Rows from block 7 of a small sound classifier, named by matrix and row number. Each number is 128 + 24 x the weight over its row's rms, rounded and kept within 0 to 255. All counts start at 0. Numbers have three digits each. After the name is the row's rms in percent of the matrix's.
Before each channel's rows are labels from the 100 clips, of 14848, where the channel reaches its highest value: "top examples" is what is common among them. Only what is clearly more common there than usual is listed. The data: single notes of 20 synthesised instruments.
# conv: pointwise conv (model.blocks.7.conv.weight, 256x256x1), inputs 172-255

top examples: G; C; note: G4
conv.236 097:116106117129148123150094122106139080117115089106135119155109096068117071115103111105104130110109137146132127142113155150161129112122134099159108117152151129156126134116124106162148106161132147165146127188090144087168140120137144141139138151124105124113

top examples: octave 3; D; C
conv.215 099:097127117154137100133099088137125151167115103094148115097137107131193120130098147126117116155135185099137160143120137122109096147155115165092105148172162135119144085097139145143121146121139159118159117119128113090105140092171149125118132123134142133103

top examples: G; octave 4; note: G4
conv.223 096:119108164145113140102103145127111161117110133072116150109116133075112132172104076134111135122143109116116142177113119116123138100119134126123109134150125162153144107173136067136138141121128093151125134127143110118134118142149096147120164144096168122149

top examples: E; note: E5; C
conv.248 091:132071129105153105122161190148130106094098111149133141117150146142149107121113135106126100110142081098110161096121120117108131140089160091108120135156180119149121105108118129113140180111115153086146116141106125105084147119136111112119144127121162139153

top examples: octave 3; D; note: D3; sine tone
conv.242 083:118164138103171159135140139140104114184099129109142149121112122122139123115132109114107102098134093131137114109101087137101090145118131150108095157172120072121119142140141148144173130146075176116095134132165135135163131147113094118142101114150125121131

top examples: B; note: B5; pitch class: C; octave 7
conv.241 111:162121111114081086108132146143093151119118171095080119121148127125121152118146088168120164129172096107118161096143100141142142125156083097122100152146107131120098112093139118154164145129124117168069128096096106145134103130110134125088153081135139123150

top examples: octave 3; D#; note: D#3
conv.246 092:127116150167145090127098151091114123118102102140205086160076081119103134086125073128114107105108111112101133120112087138140102166124098131130167147145083103148131098053109109153107121112135140145098139108135164133104158115159113144151118093145146135135

top examples: A; octave 4; note: A4
conv.231 111:121154095158114173120116136184091149125140145087081108116108138133130127101082149100149099185118154109105134128124107116143161124116124162122099125150103095144108127100130100113120152131119111153137122140132127142193134131170141127123187140153124107099

top examples: C; note: C6; A#; note: A#3
conv.240 097:117127123148091157105157138126136084119128183113157103148117133139128108121130091132124169159162162134144168135129127188105076103178138129132165125115096118144116121100167126100138151158099145130146130133171144118113180094141158148107168187134128115102

top examples: G#; C
conv.243 090:094154083122114154097155163118137110139145141142127141143078104149172106116128118166159139139091133127156146124156138156129135139105090166120195114114121114155109095149123133118149136110147122138185154086128107126132139119127114128149158085105118085146

top examples: octave 3; F#; note: F#3
conv.212 098:078125118135184149106086119112155166141163140128182128113098103147164168110123142089123139131149101119132117069121157119115096155092152109127140079122129124176118131152127127103177162192099092127144094158101149149130127090105124156142095106111094167132

top examples: E; octave 6; note: E6; B
conv.229 105:121087125090153125134088139104145095108111090124161079134138088138114124127105122167114083110099108127126129126161073089095092115110089153096128161136145110115121140120124126117137115091127110145113114103159148105143142097144125186146111136098110062134

top examples: B; octave 3; octave 2; note: B3
conv.220 084:116134098147156140084131092104145121103113180102101112150124068132072122176157126132103122134132118079120138148050168148094156125131164134121138125152146110095125159095113137143140101169086143135099116115119129129108164120134138186109134148103104111141

top examples: A; octave 4; note: A4
conv.237 101:107173095150152141128105132093149150149093121133136124089115166144117153153135142122116056142101145144133097134174156103129142168089092117148089209114120117159142135128114122166103146130133184134135155172112119138115103135114148092117072095107137108152

top examples: octave 1; bass guitar-like; note: A3
conv.206 093:128127126148146174164132166144107143113156096120148126182104148135100072117194118120140132130096133120132126113172131135099205120131143151089122135125138111143106108162172124112108103141144124122132110087154127090167149114138111085150150132101125107151

top examples: E; octave 5; note: E5
conv.250 091:184149106073103115110144137093126133135099141132145132105151120153112105160150109114122096135133081164121130149112102135095130150115105112130128159103080134117082155128088122159120120116093097157139102147140088112075116159107123092120119147109147140110

top examples: octave 2; D#; note: D#2
conv.207 106:100140174136094141105084144121132155125139135096110149118119144090124133080090109128138178106139124089159117104129135166171131127123128176116163121131140115114143163097172117130145114084154159063117116131135146103120138107146138143106143121099130107139

top examples: F; note: F3; bell-like
conv.221 109:106104148122097163152150124128142110152120150161099110093122134119152153130153161085108078116131149112126113154152124096155123132101117131137108103180144136154082130117133175129141107168127111111154083126081154114116106107132126113137151129137140130115

top examples: C#; octave 6; note: C#6
conv.210 100:103144134145172131127144130125139152147103126108125104135118108113150124091151098127145196116109090126122148152133122125071078096119122132171098095105094146149138152124093121117157129171125133114139159143110128146134157135161111135113133135138083135131

top examples: octave 6; D#; note: D#6
conv.249 112:144109146158148134161073141155143142116143132165163179098142116126137136166080193125098127087119090159142116126148144161127111119123118115088119110134127111109131130076090097110143148101151126079107093103119136154108139089074112118125133120103105117112

top examples: A#; octave 5; note: A#5
conv.205 103:102156129123111091159128127106141117115093116096102137140097129133137149154141127103113107131141113121142173130108108102126131136141182125103120126116122136121149127128117126165152114099139114086131106154154084141155151150128121137125099096154133099122

top examples: F#; octave 2; G
conv.252 087:109111147132119129104106156129120111150119167094101120133103139146174143103142166117112135107080123107132159117106154128120120137159111153132201158128121168116170117110143125143161123080151123147125105126136135131153088122160112115145102059126127165098

top examples: octave 5; D; C#; note: D5
conv.245 096:119132117115130112176081162133160086106143146129183133087103127144106118126129144138093092105095133125140109120088092136105125113157136109134098131094113111123084092112092107120162131142116157105116145149117081143125101147098127149138125100138115147171

top examples: octave 2; A; note: A2; bass guitar-like
conv.218 107:152161115105096132160086107117142106125127147113109102118147124094120096184101102149156141109106174132084127132137093126116100123136105120115130130120140132132095147122073166099111118173128143113083159070112084119100117060127114168150107145136161091134

top examples: octave 3; F; F#; note: F#3
conv.224 092:149169134132115113142133124081074117130145140119154159166135105110099123179117059141085123112101158073149116167100152100154166135112117133117111128151123098075144099107097137101175138120149163101128138104100108152113121181142139113111140152144105125119

top examples: octave 2; A; note: A2
conv.214 083:126154170149133146110123132128128201139137143123119111131110138134149145110103143171121115142134142084139119116103156158127082160194145130119113156151137147086093119118140165144137143120123129155123149148163165123133120138141137094111144106094128159110

top examples: octave 4; G; note: G4
conv.228 105:138158095126142131094149164111142137134124120138120114115144140123167143163109101137151111142118152122144087153147135134101180147135100155123117179171137144114126133146178061086092137134104122147105143121091149167119149172132116118115155102138127121124

top examples: octave 2; C#; note: C#2
conv.238 098:088104133121141149147130161148147083121124150143135137139148134130121129117119119123154104121141185098180101172166138110089138091167115130091161140119128134109124119126119138112116140101135112137117134120155115089092125103122147153150175119132096130154

top examples: octave 2
conv.209 098:117085114128144068132121162151140175138114150107152114122087179170141162124096133151122100141085118166118163195116140081116118138118137152106069092135110080162167114126113128136138134101085135156084153108120098079130116133147122100088167109147134107141

top examples: C#; octave 5; note: C#5
conv.234 099:127156126151144137192118151142118133114151159132152152157145110108109145135145095128081119133106124130126112103144120105106141143171093117097135115127099117094106145134151132117134174157197163110116178137127094157153155095143133105131126150104108130156

top examples: F; octave 5; note: F5; D
conv.233 099:147104148113096087151152078147095121132101124199113097106141155186125132155130126134116077139176123126128136116154147152129141130113134140124133150117137121169126149157158074136147128092101167092148129089095136084126127116163118090126136105101129123110

top examples: F#; G; note: G4; note: F#5
conv.211 103:144127121153158106128107111111127085111154117127125103165151132136142137150103087164113072146135104149130086145129160139137171090102123159127147143145128161124150099121114107159118144100152117153126075154120139171160142139128116120142130119087117175164

top examples: octave 2; decaying tone; bass guitar-like
conv.255 098:123131107116129139094116125124150106175165131098091126127166125163139143081154101145125161095081115124147140191129171152079090104177140121109083128146120109107189107123120129099119127094111144146120115106131143102167105117120104118119117126136141073150

top examples: C; octave 6; note: C6
conv.216 101:140115096139183120131128141138131141125101137124119110085128123082113125112140131138135113127160126087120145056132091117160120127102168137115123112112127107100090076141125119129112134160142146161116157096152176098137151092082122131162156113121143092179

top examples: D; note: D5
conv.227 089:126107097126127148128125116153159113138104065127113091106160170127156129133101137163100136106090115146154102122164131131144154140128161139112122134138094125171105109154143070098148176128151154179133118104120101060120107112153131157075185074150099082126

top examples: F#; octave 6; note: F#6
conv.251 110:119083113095130119129153150113122127074123106142127118130129106133118149108108135147126127160134175137101108137157154125115133172151132141139147156151113082136118084106123127157094115125099087150069150151112127116132140136124112122133103153124109093133